From a checkpoint of a small image captioner.
Training: adamw at rate 0.002, batches of 64.
Rows from block 8 of the image encoder, named by matrix and row number. Rows with one number belong to one neuron. Each number is 200 + 30 x the weight over its row's rms, rounded and kept within 0 to 999. All counts start at 0. After the name is the row's rms in percent of the matrix's.
# fc1: MLP up (encoder.blocks.8.mlp.fc1.weight, 512x128), inputs 64-127
# fc2: MLP down (encoder.blocks.8.mlp.fc2.weight, 128x512, transposed), outputs 64-127
fc1.282,104,137,168,152,202,199,173,192,222,211,174,216,201,218,253,228,270,240,227,226,217,269,240,241,153,231,209,232,167,223,180,170,191,248,203,197,218,227,180,204,166,241,165,216,247,182,173,167,196,219,198,169,206,162,192,190,188,141,196,210,214,215,209,170,164
fc2.282,106,218,230,165,194,200,217,218,230,256,239,224,212,205,207,190,176,195,234,222,225,177,164,207,300,191,185,247,247,165,176,185,204,214,208,207,147,259,170,189,245,169,200,240,222,238,180,181,188,152,175,198,195,190,261,208,219,227,243,215,209,131,188,206,209
fc1.283,077,214,167,190,199,194,122,215,197,225,241,240,210,192,224,202,267,220,194,196,257,236,218,228,197,210,214,213,171,148,167,217,161,216,269,193,233,196,232,157,234,187,204,198,209,207,186,231,250,236,180,189,173,168,199,191,192,159,206,201,226,249,220,200,188
fc2.283,063,247,200,166,188,201,234,165,162,191,225,203,192,182,184,205,184,190,197,235,197,181,220,233,219,231,193,181,209,214,200,144,229,231,225,233,236,172,185,242,168,152,195,178,213,210,180,204,144,182,229,198,157,227,283,272,191,198,164,183,241,205,246,184,179
fc1.284,079,178,166,185,229,225,187,196,206,228,206,211,171,231,181,184,218,214,199,202,213,237,225,250,198,217,244,213,193,148,150,218,203,185,249,153,194,228,224,204,246,185,172,181,175,245,162,197,173,177,128,171,200,203,197,153,225,220,204,131,197,218,238,197,216
fc2.284,062,219,231,137,233,163,160,163,175,222,230,199,180,162,173,222,214,194,145,222,186,225,217,187,166,240,143,223,186,224,159,159,221,183,200,266,185,236,224,244,209,202,179,251,140,129,198,232,191,222,184,212,175,210,234,226,225,168,174,165,209,128,164,178,239
fc1.285,097,222,157,191,172,202,155,166,222,216,202,230,174,173,194,181,207,195,203,172,211,212,217,183,219,234,221,228,152,220,124,144,176,210,195,233,185,242,204,186,235,194,198,200,199,202,137,171,223,201,164,146,238,172,176,175,206,204,213,148,230,163,226,186,217
fc2.285,095,176,173,211,219,172,237,213,206,200,228,176,188,219,198,221,180,190,166,238,203,247,201,196,257,201,192,215,250,196,169,146,231,162,157,189,168,188,222,198,153,167,199,226,170,194,235,242,195,180,247,209,187,176,215,209,224,202,206,188,108,187,189,178,217
fc1.286,095,186,163,158,214,176,178,218,238,214,215,202,174,227,232,238,210,224,190,205,225,242,190,218,182,234,200,235,218,202,182,179,162,204,235,211,207,207,240,146,170,190,188,227,205,207,178,185,231,156,177,175,169,221,198,171,142,216,216,177,185,183,236,221,188
fc2.286,088,226,208,218,139,191,164,234,251,178,215,216,224,172,191,196,213,165,187,153,199,206,153,212,207,216,264,179,177,234,173,215,187,223,216,212,226,229,271,209,194,219,203,185,232,216,209,192,200,186,241,218,174,191,247,224,160,255,166,186,250,234,214,191,163
fc1.287,118,185,207,181,193,173,164,149,225,215,195,201,155,234,249,210,256,190,207,212,201,276,183,207,202,226,267,226,185,212,168,232,168,248,222,214,175,243,194,178,162,248,181,183,223,202,179,191,214,189,186,175,207,201,194,201,191,186,222,203,230,219,187,213,205
fc2.287,110,209,149,250,187,213,213,214,182,248,210,253,224,245,217,178,150,218,191,224,287,187,208,199,195,237,188,192,195,197,208,150,198,178,197,224,133,221,177,197,222,205,199,209,181,230,164,162,191,209,184,161,202,171,247,180,230,191,194,196,124,165,184,171,210
fc1.288,116,199,204,197,205,174,132,198,217,249,235,184,247,204,156,205,187,178,135,235,239,170,231,215,195,252,197,198,202,170,230,181,212,194,232,184,222,204,195,178,217,239,155,213,183,278,187,183,203,170,163,188,221,197,236,199,190,188,190,200,163,211,243,180,176
fc2.288,137,201,224,137,233,212,178,132,188,176,201,221,228,174,234,203,239,215,207,263,221,188,135,223,234,176,209,190,199,181,220,153,189,213,190,210,217,241,240,207,177,234,204,219,240,194,192,198,241,206,138,164,201,224,228,205,229,168,159,191,218,194,219,225,254
fc1.289,095,199,160,128,235,140,199,234,255,183,200,229,151,209,231,211,241,180,194,210,241,241,246,190,153,267,219,225,171,186,232,187,212,197,205,174,230,204,210,194,162,231,125,224,214,230,185,167,193,204,157,154,150,197,202,181,166,187,249,137,210,181,180,209,182
fc2.289,094,170,181,216,159,246,154,191,211,197,205,192,204,209,222,200,231,210,227,122,210,183,209,168,235,213,232,231,182,229,174,262,197,192,161,207,204,269,244,239,178,213,173,187,255,226,168,186,198,223,230,240,194,200,177,198,146,204,183,142,222,164,220,178,208
fc1.290,106,190,201,182,188,178,184,141,198,193,181,222,238,179,226,191,239,234,186,183,243,252,232,187,196,248,227,237,148,238,186,186,183,252,223,218,224,262,151,212,190,246,195,230,204,178,182,202,197,226,201,172,227,230,175,234,230,140,203,172,214,209,211,214,173
fc2.290,112,208,214,181,189,251,225,195,199,255,229,199,249,193,208,176,227,206,182,214,245,237,165,192,249,223,216,199,217,200,158,150,198,241,217,227,118,283,198,223,235,237,202,213,183,208,114,199,212,184,155,227,222,167,259,227,209,243,223,196,174,152,190,196,226
fc1.291,075,152,183,172,248,178,140,167,180,167,208,167,210,246,165,206,221,158,245,232,224,197,237,223,183,239,231,250,206,208,145,168,167,207,224,193,160,187,235,191,185,181,155,232,205,224,169,224,184,250,172,171,207,160,201,207,212,242,198,200,230,266,188,234,203
fc2.291,068,235,232,261,204,162,158,189,231,247,214,255,217,227,165,172,157,171,188,200,246,197,206,225,239,182,219,214,243,238,214,191,230,218,179,196,207,227,169,197,181,210,186,214,250,219,195,207,192,158,183,216,195,174,217,180,199,183,208,200,178,200,154,180,159
fc1.292,070,205,165,180,234,176,163,237,245,234,217,218,179,224,248,216,207,202,169,189,266,218,240,185,185,260,237,235,213,152,157,198,198,212,273,186,189,193,230,168,192,172,169,228,199,219,167,159,170,247,209,213,216,166,178,182,223,155,208,196,227,211,227,193,204
fc2.292,051,149,146,225,194,166,156,203,182,208,235,221,211,190,183,191,233,217,192,209,202,169,183,182,221,177,202,242,234,202,159,222,168,143,227,180,233,209,181,156,200,146,175,194,274,237,204,154,202,163,191,166,215,220,165,258,192,149,208,267,172,156,219,247,233
fc1.293,076,177,161,189,196,212,163,242,235,233,172,204,216,217,222,223,213,187,257,249,252,218,189,232,162,195,218,231,196,195,198,184,126,203,214,174,241,187,205,222,171,198,214,186,213,205,152,197,175,249,234,148,184,229,191,171,129,207,222,160,210,246,223,245,188
fc2.293,065,201,205,255,200,238,180,216,148,211,205,207,161,210,237,186,224,244,182,209,170,151,153,202,192,168,248,267,205,205,266,162,216,153,211,160,191,182,227,213,214,232,219,190,180,209,224,221,207,169,188,177,190,191,198,226,170,172,228,251,183,219,202,183,213
fc1.294,091,248,178,210,242,222,193,234,203,206,203,193,219,170,200,228,192,198,166,247,167,194,258,217,168,265,230,241,197,138,179,182,194,174,230,201,188,203,241,192,202,231,216,165,203,196,221,211,185,175,210,170,199,231,264,180,211,203,218,149,238,255,247,227,185
fc2.294,105,241,214,164,248,181,209,233,175,212,174,210,197,168,196,196,158,156,218,265,205,209,138,217,235,218,197,212,185,201,245,212,198,189,241,264,210,178,210,182,150,234,228,136,231,145,188,125,220,172,186,194,233,194,154,205,182,220,171,204,174,200,217,163,248
fc1.295,116,147,181,200,225,136,164,206,182,185,248,217,185,209,233,207,238,183,228,213,230,240,266,212,200,216,151,182,129,186,163,203,176,208,234,241,208,202,208,143,205,203,229,190,197,183,185,186,251,216,219,200,248,203,162,149,179,228,181,176,179,194,227,235,187
fc2.295,128,183,207,171,178,231,196,208,216,173,247,208,201,207,205,204,207,250,210,170,244,226,209,189,207,193,193,126,204,175,167,207,169,199,158,238,218,221,195,245,242,199,251,224,200,150,159,225,181,194,171,157,243,204,205,205,213,228,117,208,144,265,208,185,195
fc1.296,098,210,162,213,211,171,170,263,247,211,245,173,225,186,212,208,258,181,177,225,188,185,209,226,180,288,217,205,183,213,213,185,202,199,212,175,194,231,232,204,267,238,181,227,205,232,201,223,180,182,235,210,156,161,245,195,158,189,189,190,168,214,185,187,134
fc2.296,103,231,205,200,178,180,182,211,166,231,205,210,196,179,207,228,241,177,196,224,207,230,176,150,225,168,201,232,175,201,249,166,203,151,193,230,245,237,209,195,162,233,242,214,217,190,213,202,186,193,163,216,226,204,203,200,219,263,184,183,185,193,201,242,224
fc1.297,111,179,229,139,160,189,178,173,209,185,182,205,177,194,250,181,291,184,204,196,220,214,182,207,212,228,227,229,146,197,171,159,136,242,202,226,217,254,222,191,197,207,209,225,232,202,180,168,232,197,206,183,220,229,175,206,176,133,225,182,194,200,184,176,175
fc2.297,114,188,212,205,184,216,193,231,186,228,236,198,178,172,192,187,161,211,171,230,241,197,182,199,242,192,196,164,203,182,187,170,195,200,204,208,159,272,235,194,236,145,231,248,130,207,151,188,159,189,159,206,211,201,234,221,172,174,222,233,143,139,222,108,230
fc1.298,125,185,183,209,178,212,174,186,241,228,208,168,192,243,213,234,280,199,197,235,239,236,212,193,210,216,244,263,185,205,183,185,161,221,205,213,195,249,222,177,162,257,154,222,211,171,187,139,202,212,188,160,225,206,188,202,198,166,238,189,213,218,210,192,208
fc2.298,110,177,199,220,162,229,210,180,229,224,264,234,207,196,194,160,190,217,181,182,237,189,226,198,217,185,201,200,181,185,161,179,234,192,128,194,140,264,203,218,211,226,196,226,191,238,207,201,188,211,212,168,238,218,317,245,206,221,210,208,162,135,157,191,236
fc1.299,064,160,180,173,244,142,184,174,214,210,164,230,242,180,209,224,230,220,232,245,183,178,204,252,134,244,181,244,143,178,168,159,145,237,198,206,253,199,219,201,244,212,231,164,186,231,178,166,220,222,176,146,180,189,213,186,208,205,194,179,168,221,197,270,174
fc2.299,058,192,204,234,214,249,186,169,264,214,145,192,164,215,192,193,221,205,238,274,206,230,264,158,207,189,182,193,211,186,220,215,192,221,189,183,245,175,149,178,197,243,159,255,213,211,223,167,201,228,196,133,248,238,195,174,244,222,207,201,179,173,190,177,163
fc1.300,111,152,185,157,181,163,190,184,268,238,211,197,213,249,204,206,184,209,174,248,177,195,258,230,235,178,172,209,180,231,184,187,156,225,232,213,190,161,208,226,209,212,222,207,224,198,179,213,178,200,213,195,226,195,201,177,171,209,198,207,163,152,186,181,192
fc2.300,120,195,217,197,195,177,214,132,227,154,206,168,232,224,158,213,191,239,157,248,171,183,146,200,221,200,166,219,180,130,131,179,214,197,198,237,180,252,189,182,197,172,172,261,179,198,173,192,210,222,235,246,202,193,187,221,187,248,215,228,117,149,208,208,252
fc1.301,113,176,166,138,181,215,203,178,195,204,189,169,208,259,222,166,257,174,165,251,204,262,204,203,184,231,226,236,153,196,172,247,219,209,190,206,216,230,190,199,191,211,178,229,217,190,156,144,213,156,154,175,208,150,157,193,200,154,208,181,231,225,199,160,177
fc2.301,100,235,187,209,209,187,189,191,202,155,232,234,201,195,219,170,237,235,172,147,231,187,174,198,143,197,186,169,206,220,151,205,214,213,227,221,185,266,167,169,226,233,183,230,194,235,198,217,218,193,229,189,239,211,293,221,188,203,188,215,250,176,187,219,225
fc1.302,085,148,156,146,209,202,184,194,204,195,191,167,228,244,199,201,212,196,187,202,205,201,208,245,135,195,230,245,144,151,162,218,127,175,259,227,193,195,165,209,204,215,227,227,259,175,169,212,178,186,196,147,200,177,172,158,169,216,168,140,182,197,160,243,223
fc2.302,087,251,199,181,179,228,194,200,185,169,201,201,187,216,233,187,222,150,216,168,200,225,246,199,177,141,206,128,252,170,172,206,212,213,143,258,191,245,191,230,226,269,201,188,206,203,218,192,137,166,212,194,208,187,192,213,173,181,201,153,265,160,184,191,176
fc1.303,101,240,173,186,197,192,181,218,171,194,197,226,182,182,205,202,185,193,183,173,213,230,196,213,227,183,251,230,213,201,192,198,169,214,197,193,167,230,248,215,149,170,172,177,246,171,173,108,157,201,207,158,139,170,175,183,187,205,166,192,192,246,261,167,173
fc2.303,090,227,130,296,251,210,172,222,209,194,246,197,214,225,200,187,215,246,182,177,192,228,181,198,148,160,215,200,222,201,204,172,215,189,196,218,233,221,214,276,195,195,201,209,214,186,198,178,190,177,199,156,207,170,234,211,251,164,136,198,198,202,178,176,249
fc1.304,113,212,213,164,207,196,185,190,188,187,210,209,210,240,203,177,254,182,160,236,249,245,191,219,166,256,243,228,165,215,184,171,154,224,193,202,223,234,210,193,174,245,180,222,189,174,160,137,237,172,156,136,191,183,190,212,213,160,203,171,176,191,236,158,184
fc2.304,095,181,204,202,228,217,188,160,204,201,231,218,221,216,159,174,191,224,204,173,242,167,201,143,182,215,215,198,191,232,132,211,217,236,207,169,155,268,203,204,210,193,194,214,197,197,225,203,187,197,228,171,235,162,251,204,187,236,191,216,206,145,207,159,168
fc1.305,076,167,196,187,206,197,103,188,201,194,196,190,196,189,210,209,251,178,190,209,223,261,233,203,164,231,198,230,158,208,207,227,110,181,239,223,205,227,193,212,227,211,233,189,212,181,190,181,181,239,188,178,184,159,215,196,202,143,173,190,199,190,244,202,194
fc2.305,058,202,183,204,227,130,248,180,206,191,131,250,155,218,220,177,197,168,213,165,214,189,161,232,219,200,213,203,206,156,197,173,217,222,219,223,218,190,206,136,167,198,231,203,199,217,169,181,217,202,168,202,202,275,214,182,130,267,188,266,189,208,255,155,192
fc1.306,126,198,203,204,196,183,186,152,218,191,181,224,210,191,206,189,242,185,195,209,243,217,219,208,217,231,208,259,164,233,192,143,185,255,173,171,245,229,205,171,170,228,213,261,201,190,219,130,209,173,202,135,207,224,199,225,221,157,168,175,183,179,249,199,198
fc2.306,117,207,185,208,190,199,222,177,209,221,215,211,247,222,199,204,197,205,174,200,248,221,246,182,145,246,212,152,197,229,153,208,182,208,247,216,142,267,224,195,175,198,234,209,216,178,210,217,220,214,222,183,192,189,224,186,202,217,206,212,154,115,181,128,200